Weights of a small sound classifier: 10.6 epochs.
Rows from block 2, named by matrix and row number. Each number is 128 + 24 x the weight over the matrix's rms, rounded and kept within 0 to 255. All counts start at 0. Numbers have three digits each.
# pw2: conv module project (model.blocks.2.conv.pw2.weight, 384x384), inputs 128-191
pw2.45:000123113197148158100112172099159126119134115124166124108121007120162088127148121130111115114137140133131115129145176162097150211139132093161142100187134146127162137127165135167133134128141154
pw2.46:154158144111103117132148111186098128138124099188170148115148147126133154139120106092114160105117104130118140103163164136102132160163149150161107080171131145123128132153104109159140107162136107
pw2.47:104125142139122100134147158147157150083111127141084124134105135148165103096103123119111119142138128146112142177109126169139125109145089110122152166098154139101134135149142138124102094126110147
pw2.48:078107105144135125110125105142169120109111145122094152113093076085131142151092140117141125147142127070148142092114153121110142118116139110118126093147146107108097134115121123105100119113134115
pw2.49:068167133149079163101105137161145158143113114131102145143161104124138132120110117153137143128121112091127145126137094086093123153145129153120109138139200130117133151159107137110083096126123124
pw2.50:172100128140109128135148177123131122132144149126124130142115191150110106129143172123113128152122116143102127128144110133137103083129127148125095117105097103172128137107121144149115140175121118
pw2.51:169124147148140138127141129148116079143125132108160087145137120104082098158132117138110112112137124130156148126132110134151075152115111109158121125119162150116137129132121139145133110156121106
pw2.52:121153136125121093143176130065148150117151143122135123147129102094143147136138117135093124127112122111116138145073105123126111084135132125120108148180083143159149118140170144091107144114123144
pw2.53:182093145125098152157101099190153142122135125138110115109136202000146154143122097168118186123137119092155168140113169091118088134178130111141060114169124127111129113084130108103134123106155067
pw2.54:153142143155142134148149115126140126098149138125158157147104134172113161105139155130091095139112122103129114135111134166142114142154106122095158137098168111128155122134150132127119180107130133
pw2.55:133106122146111121131115103117109147120124109115124128110103127144133150126129139121127110134117103121113141094097129142131121164103119126127111144133148116133103144150137150105150114144130129
pw2.56:084151155126163095106089143141116114113094126148124124122119090090097139127130174111167145114160105107162112112144086142114124142137102096107145099089107130121144144136146121120102118161117119
pw2.57:177145155107149141093102092145154139193156135113125121127151149070143151179148096105158121147115161111071136113101159135158089073131155111100110117116138115095102122160153119097143137113112150
pw2.58:124120129145129122119133128129167138095149135089109102115114104081112128115146142130119102126132112133133143154095150113203122142130166136103137089157109110132126160129146143163132132170122104
pw2.59:152143138129147139120110140114116137149124127148133084106160151092128141149105144139139126119142133168181099158125103075136130101115120125142125130117119124106141085137152135148148158124137132
pw2.60:128161146127125144117090139147122148102112140162154132095130150137152113110106093141106097093126133078112120152111134148092092138087111143122149089178153128120104118130147111133127122136139122
pw2.61:074143153100134136148165181151110168129114118103141113144127101065059127154125116093129167115133117107120162156112126134133143130121122146136131144146133163134137135116143157090140128163127141
pw2.62:122127123135118139136127125153143129100131134138121113108106129060166084124143110130120108166103082127117136133097142101159146139136188090097141113147114120087138117161119156155134149107131107
pw2.63:124131143140124136111123179131121129178108106149111155112145150096122114116133167143145138078113135150126112112133121099127114212144137107140115161127170142094108126118149081150129101074161127
pw2.64:162130160143127108108098093121125102134145116127162139134105152048128151129120103106123110098161124124100111159108127144122138114140152126113105129130105134104137146104160160113112132149112097
pw2.65:053113093106110141138105124129128116151119147156142140143115069115149118132157106134148143148118122140147116134078114099096118169146115150123151099165122152101133037140126132102107137134119144
pw2.66:177097142147120086177094134110141132075142125128105134159138171093142119121098108090106114136172150116196154113111115105102114072165154090153052094159084150120124110134159143114129122113159116
pw2.67:086166137121128162073133126113124166133090123130132139118160125124114129129143077091164091079120154094096116167133138107085079145144099131144114112116136098107130179094168150118062115146105118
pw2.68:080111134119133110136134130123155099074151141148140162146106075138163107137130132139159093096138140165114096071129137148108131142104154134107163123100086115151166143126143141123175124121133125
pw2.69:156144115128144071081132124152131130137147140171151233106115157136145140105103087142165136162113121157154105150128133132152119120116141164126114110142140129149168161163132144082135139105176154
pw2.70:162150126139154137128137081140152090152131117134136148140150184130139130104112108136094099113116104141096137128092160128091102116120110097108153132078100086137107132148109139142133128116113091
pw2.71:126154106145137111136128167149127118123134145160143088152073101131085152158089143136160185149115170117102090146099107141097114151115158165116139140122154091126160116124131099109102145154154129
pw2.72:085156090156120098094108139153142157108127148138145150125147074134132123123146166137142069107113149166145128109126125123153133127117092113133146156104130180144136136133157159156164152121102151
pw2.73:114153156114122137147119130167148127155129153107103146141105116077108157139075166115075164141131143108107143128120104109148129130136109127147100126139114129086117060118122142119143134136059112
pw2.74:087130139140142129167139161151121137078150089147077117137112102125139183124146138072176162165139147109109141149125131161152157113119109083153152153125115121096102139108120131117178131132166123
pw2.75:151075136180127125103051108123136108171142165115113123132142144143147152127121098111095143103133152122107160121150140110115168136120116133111150157130158144169122172117118127073136121162109137
pw2.76:107112105154130133118164132125147098194087116113122134099147091147122130147141085130164137160134167111128154114134125176123147082104144125120158131103101103116124143100096104139104105140111125
pw2.77:187113122110072103089100121127116115139119108119104123118129195157123149105086132155117140143110122103126159136113115146146116186146124181121084110129150112159110124102097138125131112160139094
pw2.78:114138052105122138111165117159148145144158155123133079116125128102131157127108111123092101113107129114153110136104174126171131114111097102121145155099127144141120178137126108114135129135148114
pw2.79:186097127139133096119127121137124113121116134136164126125139173086130130178103132098154100120146137124102173082124116105110107078139104121119110132108136137125120130090137090125104108115117131
pw2.80:200116126096149143108152112123163125137112109121141122087129176096086166150166121122180147141121130109107115108138153090130105080130140111143144157114121127119110118139136115122118112115123162
pw2.81:043131146135149118125118177131112152133086155107130138119140047101092134160162110084108140099121150153093113107118161094087086150112134130115152102150145071099174118113122094162149115143136170
pw2.82:035079124138122079116122125098133128123132138130093129126120065101102091121109117126151112144144162137073126131142134127145082117122155135144137144146168156139124156120132101106122111135078145
pw2.83:173169149119176129102119129061090142171126128131169159119102140104134151117167115084122122117164116100156127135117141061141175127100095115122109097136155050073123105152147115146129129140104156
pw2.84:047140128125118110097135148156107159143132131096119195155114074177141141128104150103114121117113125143088100149131098202187110079135127146111107164121141140157118107120100080158154140179126140
pw2.85:061121147123125158145124122114142117117113145099150088135104080063103116135173151137145125151125130143119105165092151110110103146142139112177161151121108150127141144163137109093103114134120111
pw2.86:134123110126104131119128126126121115105142118120164099124113120111116086107198128121104160149118129137161149121132133114160157090179116104136115118135114142119163147149120145142151141103145114
pw2.87:203127128159125122159094131147125117113127134129109117120119180165121135117114142141147160126117149108132087137153141155158137137087104162112097120135140104138125131121121191121139106136134128
pw2.88:162138140154144125140131125162134150089159089146094117118123159066113144123112131152137134140122148178111119140131119080155142031133125155137125115086126146123115163118150117157166159109135126
pw2.89:164100125116080124113139155127105133120104144117074130145121153090118121129156147138119118141114096122126089133101147104107139134130096139131131132134126126137114148120115141136129118113105100
pw2.90:159137123156132114110104156159131099096129125135082062162119154058132147117128150086115150124112128128125177153101129132187084177089123133127076084136124157120115172137104178152161151146143112
pw2.91:086123115119101157172098107138105084104117124135119108110117087166128129155133154145141137109143153123099151128126102122131143095112119107121142112092096112138162137117127112168141151160124141
pw2.92:060140141099104177092123093129120137099136140129114108119160077135114129140158091127146083147109151120158082103144134149135137110150125116161142139125142170123150153152123141142094125153123127
pw2.93:163126105113133150127121125105124145166136133123129112147088133078155120149110107132113108135124113124092136135148130097170121172113131146125093135169124149129134145145144144124164143145130134
pw2.94:177105145097137140144138091076096141144136124129154118135119185169079130108115118141109138098119166134137143122081087147101165118137095088119141159071140093092135109157100134135119146135155122
pw2.95:097132098125098151118141064164111108141134140105144076125127086123124089138140136094080099158114129105084148125121091134121091151140125119162096138136132131065148102164127128138127158116112125
pw2.96:145119130135112158134077120181121107159150132135151137127118146184086145140121154146131117155132137143111117128140142148111151127140126171126123153111080145167115109141117168177122142127105147
pw2.97:099160131114164143148149143177124144124144130163115088134085081108138109131111146139121111139132137113145166146148162087110152064160148119138089085188123119122120125103176157082113107126161102
pw2.98:122112117090112123125128127157129153148099110110089085128138117076137143090105115152151098128130092119110123178123132066157152132186139093091187126167169135130106150142140169095130126158151098
pw2.99:106117169104144132104110101158119178104123111112133183144143155148133081112137099134100124126131146115066133188144145130112066138116119116123092137124133097116145112088125116175096131164150123
pw2.100:125131121143115137104153136104148162112125137137101084147142102152149119096151125133125152128131098128106139087148121103103127095147149096155159097133067184165125104111101196116098112108079140
pw2.101:172072142189129140162116098147118103135123145164115093149124118140142106148105138112118142141172133129161144117107145126094138051136157115110159113128121159112129136139125144137139090119101133
pw2.102:075110145096127117140124113127118160168147128134160105103098076087122150076094148063136137119143159132150143154113130146138137105124142156165141148096105101117154109104117062180149134139115121
pw2.103:120147157127166111126130084146147112137150119144110117138129156143131153123125142113157132114145135148086140094109117130144110158124125146111155121126118095092124086139136127132116143112193164
pw2.104:157121137143107129144073114096142122142128125165137179104142177171099168147094117128119155111145093130120130099141112174116165091100174112125115127123105121111152119123136131132130128110125125
pw2.105:111138145167115140121153117125113112141149127098138104103117107174103103116119145112152149115117132115108095173089140116147139108146147132129156128138087145155161131135137135129134143111136120
pw2.106:255143124128096140127146094128118143138110123149106095116141217117123125157093115120138136142115116089109152085122097116161113094083112145126121131119074143105096158147094115140114119177137117
pw2.107:129141092114078152105101131157139161185140125143152125135135125075126134100119123138125164147113112103118142123139110099149099174130113106145112110181169142126146150117096098099143149098157084
pw2.108:116152129118148148116126149124146140115129128140097118125099136079095111118121143166101140105122100120086137130126130118139180175088133137139107106143180139150144109118137116122145117116133161
pw2.109:179128097107122111125131141138122159088164121104187146119115164154152155140141107137153136159130099112092109105124147130172092128132122146109102151127130143112136129138153165113141158141126139
pw2.110:049128131135119160112153147105098114111111145095140152105135080116094134100121189154117148142113124148166132112115134108140185123109114154084111106097119096090131135109150115124126146140152127
pw2.111:152131129148142154153137155140105119150123106122133144143114130115146120126205143127133156145115140094110094125113130157111098123189117099104149122187137163117127116133114139179138114137132130
pw2.112:149113115091097151121163179119110151136138140160092161110131154163117133163145126125148124159153130139100114100141160109153092101113086138147166123091164140131108147123127088090104122109145138
pw2.113:137115130108140122118158120126150142144157140126125092130112126142144119156109099102144144142123132136130148119152113122159140117114116169138127121139139132137151121106141114127132143132148134
pw2.114:124137140113147152132118122152136108118150143133140106139139118138110102143139124141124145124120104135099126153141112114131153142118124124165089103104099146135145133145121095140167142123115096
pw2.115:102149112114121137112148104119087107118147159138141176132097106163069114117154142084107152083105134131097160115104139173133095117127077152143195139123137095091147164142131103132129139143134152
pw2.116:210109100171144149153129121145134151107144116097186145098103172141106169147075129099159156142107128123149121129169120104171113041102115171121137133119095102129099183103108168174177132141104146
pw2.117:114119165118109142090116160126159137115101112131140163132087116128135121097123112156116163132159136135148113098104207101085115134139106111120129132114154126120137106129144124183112134109155190
pw2.118:120133105158125121115112169108114154136128133136119156099130131153090151152139129128125149121129110101107125148138145142137127159128114130149115112143140170132126130094112132106148151104111124
pw2.119:087184125180133126156094161154147089109106125093112100136168080019141133129162096125154125133138127077111127158138098117113141164138095123117107133138114119089135144119107132116107120121140069
pw2.120:152141118108120139123117150131146122108141140112136114109162168104118114121173096104136141098104117131118126145132150135110113160177147145132099130153100093136102142161173151134161160141132105
pw2.121:221106108130124154112122130133131124123136129141123144121175162134139133114141109109135125127135121161072112176157138125129124069127140129113121167107120133127148113158122103151142118133096144
pw2.122:200135144093195107118093130139154088147133119143108101150134183097099128142149112153135145102107112128134066124088126147139132108191141151121119120117159160132136121122133091133138113132140123
pw2.123:140103117115110155121130160141105156166163133150173079144161134126084151149148143104110144110132098103168080130149100148109104176159136113156147110121142108168101111071126158200112133143100132
pw2.124:143121121139140116156175119066123186129137104106160084117143153157140098132128081132122095143119135144100165126150132111110173136120081144128103116143101131119086174144125107169119133133169141
pw2.125:071149115165166108145138132111126157100137149092159127134087134117166173127111117098148129143135126150103198130112097147136150098152103156127101149122139137140149131155181113132122140091099113
pw2.126:156123099171157114135119127063136131136145120148098131107146144104126150113173146147117130103133129131151126107207160112117111135139114106092116095141127134124104185092116114137120118117139147
pw2.127:059127131121105135136180094095110115155131092107089093120104112102109151122117114157130120132126119149172143114160117127101120181100109162123163173098127115134140105138094113121092128137106091
pw2.128:161118127099144112121108107127111100103145113127147112135139171152121129123109106143143112134106088128125137109166166136135160116129121089126148113133131137172114118164097141158126147129138136
pw2.129:080155143137126145159136147093136168150113132159121132139119067133132158124106149155122102134157114139109115102136146083084144129120105113164071149147178128108117131122171104082100105107169141
pw2.130:202170126133126154127154118096141135077118149139145109138125170116165100124116132103099157111128135116123148164132103137133123140103144147120120116127112157146142169142140114153130131132111141
pw2.131:098140130141121100124172105176125132108128128113082115134157120144124120117156121139144150114152115133141110153128076168103169170134101124120164121158132133121124099116153104124134103098139124
pw2.132:160118142123145139104139146153124114172126126143126132138125113161140100110122129128113126125120121144177124124095082127152151076128149145134105126112138145124108124122134132110133134137135138
pw2.133:199140117110114146129135118109112089113121112149126119138133178120180181148131106103119144150145094138175137112125133164136142183098123131151145160072137120125093156150116106149121146113135116
pw2.134:000063165163101155133131142065149099151129104131143135114175000143150118130126112112126150098111109126122119148112064155126131117108110115146102152122159138071141163085116112119149131111148127
pw2.135:161092132108142122147132151127155147134131137114133106101116137103116149123102147149128120151118135117124132136106141122130120094144128125133096113131132106129110104104150153123115100121153107
pw2.136:156160131134144072102079128108149100139105125155127149138124151175109160160136126123109114137137145146142091107154178130176109088117138152125120138153140113146119172086149088085120097119135131
pw2.137:135137133172120119179154137090139160123104121130106126155134123141108123131092124099147143141102136123139136128113109123116097048141057110170129109134095133140135128140147115092100107111098131
pw2.138:208148154155162113083128103183133125154126142146179169152098174170140122180133112174154159110144130166176103082123154138121133130167161132104116111098124091117141172133130112172106144106109172
pw2.139:126117110142152159121145113115143145120116133096091176097135125164125108115094105144139116135132123146103153140099137129109110126115124172109145101113157176144123147116154122120109112080081144
pw2.140:141111124123136125087136120105119125118131143129157131121109119089144127141098144119145094135130112130111114139125131095166136118097178105148103146122098135098122137166172105136142117128119131
pw2.141:077161120153157147130124117127150173118119122134107126115109118135127121149145122106133120151146101117160142143102142113109161127152152136116081091119156072095122179125146107090106131118083136
pw2.142:130124122140143101097109134120117141133114120178156133151109139162161154152165123137122129117106136094129111152133140174117136113136154118140073111139130121090145122092131130147105123140131123
pw2.143:120126139136140125140102110089135149155156137091132144146117111171088137119137115133134138123149130122153139064099101172144170131159164123096140141112126112173138079146117113138121149174095187
pw2.144:227109116112119138150151178123157111164129108111107133106083192124188142119138148124152131138129142120144127128153098123153116172113178104098106140185129119138114117123133104096129120131149131
pw2.145:179167134098135156131118139142143159120127135115125164127092164137144136131161126102096127091116132112122154106124110119143070156088137166119134141101162115172158105136123120176152155146196105
pw2.146:126125119104094105106159131107071110127082108140121135131130126186137124107128152103146081127115097114067117120130079108113157093151095125116118111131123151142102105098131109083108133117142150
pw2.147:214171135117105160151074075100106124146110123169163090129162172115162106090120116162112146143121119140135139107126132124120120112125076101140112126150108113123096111123109096090159111141133136
pw2.148:104152131077144159075123142126125136120129143146055166130155117118127147125159138125137124119129156140115150100133060102148162197140109133111125135142190098108108177133174107094200124134184137
pw2.149:079127137095141104159119125066144136106134168138095087140136107115168136118191151171156133108119130133123156118165122098144102143134145151159131136189155060136146092097127145069170165143128144
pw2.150:197147103138127094108094153131114103140172106134170126097148187112116138139144132137150130117118142143144103135132148072155145079140115138129140117168114089112102110092075141126130157132111140
pw2.151:228121116153134123161153160110107131133090155135103128138148222122098140097087089144152091166114107148098096083118163094115141145127114122135141141131134162109113117131123144133122121103135132
pw2.152:134136143153147115083106141077132152107128147096116133108122125164152154151147140135085140119117134146104125144178155142125128108137156180093104114116104166176146130134106114162143144123118153
pw2.153:000101144157159110138085147068133060160140135125159107142167026132134109115141120154154133168175118160067145090143096149128129106162144168120135188093087135164150100114113066102120119137122139
pw2.154:111122133126137131147153089108140161128129123137144123166146166140160090142163119130125127130113109100194133120137147122136149169133100117068111144135117115138167114116111127161144115105129156
pw2.155:172095142153123138149113142129166143160156096068132135129086136108110108145164146136144122145123108113155125083095146106142160174131149131113132088102151122101121146126138100072146115116117097
pw2.156:158133148125124106148147097137118118143134113126133151134163147118139139095106147126114126121131097139138157140117103099101112098142135131144147087120093088098115122088140134105140095136119096
pw2.157:075097132130153098088111149154146069127125132163099109149115072176131127165084137110131119122132128170145130113143125114117128049102144112137128118043088095139122125105133142145099142141124155
pw2.158:215114124127135159117104147073153141109130156093127124121113155133139130146156144152120115116118122163113137145081122156080160154102151143090116120166160124154148105151123133150127136111130121
pw2.159:202153141092143148143137131129121111163134138131117158147114148174141154140143082132117126127128114141122134150168079165109139130127150181144106113123149125144087089126118138100130126099100149
pw2.160:187121132099134112203111102184097165135119149146128113076145121143141079147117088156119114122127120112146092179211111155132092079126157133107146101096121180115141148095161121096142140119114159
pw2.161:103169125108102139183118166157138101135112115129085150159154102152079092133151128089140119103110112108091149143138108103114058139150099128159132164137148123124127118162075158113151105108170126
pw2.162:230184118189099098155158104125144147159157115165132175110099225122137138113205132148107156129157130155104122099135137111150121163119144126179147164138131146119113138138104147149131125113121124
pw2.163:043109107129113172130140147136134123149114122118101155105157066099154150143095119138142129103125114131137094111103143115090112086134119133132136129077137145139149105127139134125119122116123113
pw2.164:045080120108145138134129122096120120134115138120121127135112060095159172127138137110114106110138118137114120129122143152122162106123135106120163116162132107109128126111124144159125116133099157
pw2.165:203134137131115107110094158134099154152131119114154129114139189170127145129118194114141126097108137110140054163174210145154135135137101111122116128128119108153109087114148117139112120130131122
pw2.166:210130119109105116096127098147105153150138144137110096135089202033120102134136167113123125130137121158128121115195072122139098143150131117147131127151107122111141096106129146123157165135140124
pw2.167:101160137096141136112130122155126159089115120116155148133092136147110116150113107180111130137154127115169148133091124148127137132137101137097145094164140099094119105103116162168131155127115150
pw2.168:175137111146092146150131156151158130142103125153104135134163138168129122153172129106134135106121092134127138120148125146139148164109096112146136143127144175134125121128123144115103109123109150
pw2.169:077160128136112124126115146130167138072137118135139108121166082073101122123122105119122116139105107104149133120118103119151193116145127110077091185171161114131142088105139139108125135160108106
pw2.170:053131160122115133096187113104143100083109137121125107138177063123156111132100126093119144152143118133097136142136125119119135108157117110109130127102140076113170158118149157121118145138115116
pw2.171:121152116121105124124151103144159169118123155128126125125148098094154133117160137143127119142120124140120116113137179163133128178129099111109113119160121144154129115100123129096130134149130125
pw2.172:064106104122076138144123136134118108050155140136104135107141086145147131146131121130099120123154128171091130131113110140104128200095163143147133085186112176095140118140126159169183111143144131
pw2.173:121140116136110132105119135109110141091115135163110128121089136130097138142147105114159141107123142141103139126112076137147138099142100147143108122130116154079160138139099124108127147136151126
pw2.174:111134143115125134105141127127145107074160128139089135153101119075121108113111128128143087132133149136150153139107126127135107141140142137110100123118113085134136125130161105123130131128113077
pw2.175:080145155109092104110067136128151145146135110124108113114144092214134136089089157110118108142154122125138144134128123157132138139119116148141141184115152128184137110100117092166120095135143117
pw2.176:109118104123160107065111181157101132130122148161138081135143106124125140103098165121092129134129121115149118209162117157138105148152127111144170122111114125103141148164102135157160146134163094
pw2.177:100134138104112101122165157102108097131101113139150127138111085129139090112131098132149105118125120154140105145132122112141127120096131120126164160169115114140138149142145105130124137136129114
pw2.178:236101123129141149134115153131132151154123123103119128131135244080137116134180138097112142121146107138103145119145156095137129129116157117127110095134118076102115106093151122134145118124138139
pw2.179:147131103144145123148138140144083132150082119134136147094137198228142104152131130183092126109128138111107117127166128153101145130142180103109086069170154134193108072115166114134084120156096110
pw2.180:171180131076131133115130148154125124139105155125151088114139162129118120130123117164156128144167140092108136094101138118076083164151112153165112120101131051145077164145157130125093086102147133
pw2.181:113154136165116092188143100158119134125125121070133112121123113169141130138088124097135139137139142129163121144190119139115150064169129151148075124108061183168170150105173175168082122157091157
pw2.182:105092128154114089159156137069113138121093146157090166145130148082132129131142091141139122142137120141122114106062100066102111103122118134137082146111137182122110145122130124096120124115110131
pw2.183:117108144130127132121106105148117146110131137134122126122133106083139143105162077101101142128139139118137147100154154110136139167122070162145123151155161149121140158142112099076154133143124095
pw2.184:155119130160124154146135154108139113130143140165139093119117161128112126118136119133164169137123133113107147134128098096083133103126135133111133105145084141115141107105095125100102145116164137
pw2.185:087141126157127140176163095094125094142124130106142131126104087102116149170153142164136119104148122104094161115105109149123068184106110138131128126156133076130124111135110158190138111121195113
pw2.186:095113106124107135100108144097153154146145123134141132115146118148126125149134130132132112088119109129143126111116149139096096101122138140130172158173105125120120102105105128111115112160139129
pw2.187:124118133142115155132150150109134117130109111160109137093102096110123181136129096072115167104166156129131149080112120118171172127128149147112140155110138143121132130108156078166127107116133139
pw2.188:054139131150119124151138134126124112093137143142123142123167112218126123145164137122131151131117128102127138091137091155127122181101122103133155104113158176159136141147126116090147132145104133
pw2.189:148163147154119122117104123149105111115092151128122131105145155126135152114134127132142146116115129088120165104120150174150121134140076158122135120115124138138106144116114108136128108145122083
pw2.190:139159155108176125129157139136123105167122132121145128123103147155115129116130138145105130139114142146180127117119105111114135116134124114148155161108135184137129136111103116148143139129120122
pw2.191:093141143148126138114121103137120154140125143118093140121110111084126121139085089106130127107150127115155152109097169066141150175095111102141128147155153166088117133150116135130089096082128102
pw2.192:055122100131123128107159135127142127152114121124125109116126083190136117091127121133151110166125104148178113116107154161102163079142109123105154136090096124126102141116163133137064084148134110
pw2.193:132132151094147090135136144090133119094165109160191138158142117142097111121183105084136188097138140149166115089181190097142139139158130129128121118152107121125161076106142168085178122124071127
pw2.194:105122089113104124138151160101148044126124128174138116122146138126158149107141133146122141107103107137133118106095148157152161085133130126108159131135101135123123121137124122148112137137099141
pw2.195:125104140111125137141080121111138120090125158111142167126104126161088121127109143121155104122128118146178119087120076092154122133127131140123122156143109147132120089148115122151105145117076113
pw2.196:174119146169104130131099119106135102127129134117106121125144155079125132139133113120117122113122120141160148123091082122160123104164140140116099155141142143097109099151132184112143119145121145
pw2.197:105114137127135118127082117126093128101110130159149155141098135162115128107140118109150135150128103087185117155135106118144109122105107119125119111152128153125137136124149088080146138129123132
pw2.198:030138129135103119117110147115144188112118137147144130165132016047167155141147135105141145143130139118100125120102098121123094114153115182147158112126160125125148213121115133132101112151114120
pw2.199:080158134111117153158114105159129117128160124099120153127159072110133129135120113114138088119116137161131149121122118121127160096116099106151111112116136103112170173149098136132145136107141145
pw2.200:138149170145118127162134114182137125096134151159140165106143147237136070151129119107088123130158142112089094145151138149172119080149124119149100104103121149146117145092151114150165162094157144
pw2.201:115176138117133143129151158128133111136147106134190148119174134172172118114063135100157117161126143127105124115149125111148131128134086108094149155083087146152137055155109102135144109125136093
pw2.202:100123120121130165134126130137175103135141100123134162133137093134130170119121129143162152146106127117115114101151172115115147086161144114151148138127119150125130117128169158154110127120126091
pw2.203:097169140138133139100154132136123150122123145119141158124103089109116149133104117110136111112112119174064120137151073147138153124111099119142124139095119141126142148166120114180136147137186133
pw2.204:137113119129149107129096120077103109110123130126085111121116150059126137163169157090110124156115131181096146161167128089119141146155188127129150122122161141132128113140116057126159136110146100
pw2.205:061155090137114152102077143092118174092111121113122124131166063236083101104078154126150109122090115083147154151113142160102127099112137182117096166094111163152140077113132133125088122134130164
pw2.206:042156121159132100144130123086102070118155127123076104164153044140087109123123123141143117161144106146142074120123120116117168167146078116130133087146090114119129134094084098110127108158096128
pw2.207:179119119093124143144106113156092136099129135177123152143138199203129119142137134143164121127126112131119153113155139172161157137145115140122135115111061146170164138131110130122110149157119122
pw2.208:083091137120094136122102123144100123140129132120118132143149107155127137134093156109109124103129124122093150131147125115115149082160101116133154166143089167125142134167076140138106116100154094
pw2.209:103118110127113096116222128140145131101104115135116088119120095016116147104124097138103085094156121084121098144127157078116108189182142104134124145188147129107127129165120133112132116103123110
pw2.210:102090094181139116108099119160147163180126119142177146110102111105091133136145198155093103123101124138199092118112163100142137145144145112127099148133140182145143109140118138131134139158138190
pw2.211:069099093093118133116176110107101164155144136083101136129123102124093121090127125124152129132136126139171113152114105116114124166137133124166144132128157141136135096167100101156131138129096121
pw2.212:082106147126142086136137147114113133108129115137128113123120083142149148096148126117128158131142109150136131128092146123120123122176191128166112112131122154123125099117087167133117113098165117
pw2.213:107086107136124147119111096089156108116107091174106175134114114208146130127126096162136125108124117118115116108182157162077094136166125137182102096147133073189102207151138137103118104116115179
pw2.214:194149143174103152132106132114132103087117154106084124116138179094133090130107133167116130130139159148096132123127115117149143095140153115143077163116129082110131128138131180162117146119132160
pw2.215:149145120134136139165114123160140138118114110141128114141110112102125120160106113137113167120154159110154178122143090132107138132125107121126149139095142121168149164134134088113098091122137125
pw2.216:220127111139095148074080106146121153088129138108115185111174154177124118098096115141105106133131136119143132105095098184133130115117114134146121117064159153126105158115106088135115126106201124
pw2.217:185139112108116135111140094126160118148150135117101125140087169140122157106143106161125092111138152129106149144151108116114124211128090100096104119140129104160123145173124110115142139107140110
pw2.218:100130143130121124117086150142157149104122121084138081099114122117151163055135182181120145127145122097132131136128142157140173128168163154096161098158116200154158075139162131154124119125117129
pw2.219:152131118106133083153134131145108099127136155126116158142118161100080172130190114121113122133134127112134128154147151110158140103101126117134137103105135144133144160092144111147131112108148088
pw2.220:049109116106082114087118127168163114100119131137117150147124067164158151157107087142114105123144123119149092134124111128074104161162122095142106147141136129120121125132155172104117116122140164
pw2.221:098119107138127107123133067140187143128118110112125125131146141136156145163127133131122121121134116125109126209127146131169143046168160106126104128095130112128128117130110135119110118110125139
pw2.222:121136146096139116138146136118113108126121112165105154135121119146152118083187154134124122129143161174156138111133113122102134133132142106096118130114136120117138095119135114103129132109145097
pw2.223:127109117130119130152154148101143104132170118106136146138123132174092095095138128132122117116135146148129109108141193145149106154119174154146106092119146164131172113134121133137180167133140141
pw2.224:138097101133125110139139153199119152151127107152144087145121150083121145136102090114135119127157117134147148110150146110111147115117132104118157130135084134117138137130152101183130146109132117
pw2.225:189132111102175155124148125112123125165181110116159129113104171040116177135130167139134158125152103152121112127151185100151141183125135149127169132109206096155142097167125142145195171116124136
pw2.226:066074126152134118152100128112141143132125121160137151137112053117141175108148143139141118153149137127191090138099122160106107129173152087153169112122169093113136146144105092106108118117123107
pw2.227:129146129105117133161137172128142146135131156109092121145108098134095118123111139108132132120102123147145109128129142147129107179092101127115165127140131125126123128146122118116128130099108096
pw2.228:200119119132124162128111121132103131107132091127098119105108185181136158150104112164110146131112115102060076136169132163183138099088138091103102127108123114154116169107118082101139139107139156
pw2.229:088147130111163159159141148139135138136133109170127135119155079201155105115139090164123130117112107140133129122166114180123098134091152148138142191108136141153097135129148150145143146146137110
pw2.230:222141128159114122128121084105131137113110107131154149142114212159126092117178114120166135122118143141146118133075121179137118134148135147133110140160122098129098123136156157153098119126156123
pw2.231:208100142120106123142137144137103119109143116149135093111126196095096135118141144095117127104120161139133112165129114171127094138139124109130110131155175136135148149135148121102133136142158137
pw2.232:142132130100111120128127133067146128095150138138140127135130132157112136111119116148108145135123130103164155068128090137141126149139093149154115145131135086140099113136089176121171136139089107
pw2.233:155111118146138125151149133123134111075132129095119164146118141141119116094079120125146164151148102120144141158112074123151120158085148169148113116115102130138127091148078152079159140095084154
pw2.234:114138119125112122134141139085147112131109133107111113117125118079130130106133141124147102154107105118163141095064148081078111145108145137140131170130172158115129110147102122109108109130117112
pw2.235:093124164099122128097129153183173117152119136140090146104155118116102080130139077140125114130141128132103091133104162103122079113116138133144124159102121119126130140105168100143100135139147104
pw2.236:112137141133132157135115101120137112153153154155167091122132107188136128134102087137111136123116108136160182143109139182113099103116129127124161160101126134119131094126134165056131129127165123
pw2.237:112118135117138133057159123153087149109091149125093119131127120079163098119170138139115143098111160119122161166119120087150090155115110139137138100150121096077120122105128113100146131118186129
pw2.238:000138125126114127141173121142135090109138116144136117134144004134151110126169139172128094109098111127137093099071133102135159168132065151114081142169175129104112139104116126113120130154135148
pw2.239:103117136117140135142129113061101099120130138108152107105087147143155099116098097182158077134114125120143109151117126138101102129132120155102125107163166149152135102115112144153129126115181157
pw2.240:119123140125112155088095126160117155097140123142154103123115137104160115123095056127124140114128143126128097148129114122131179157100142122100135115125145176122107166131157115139123143093133153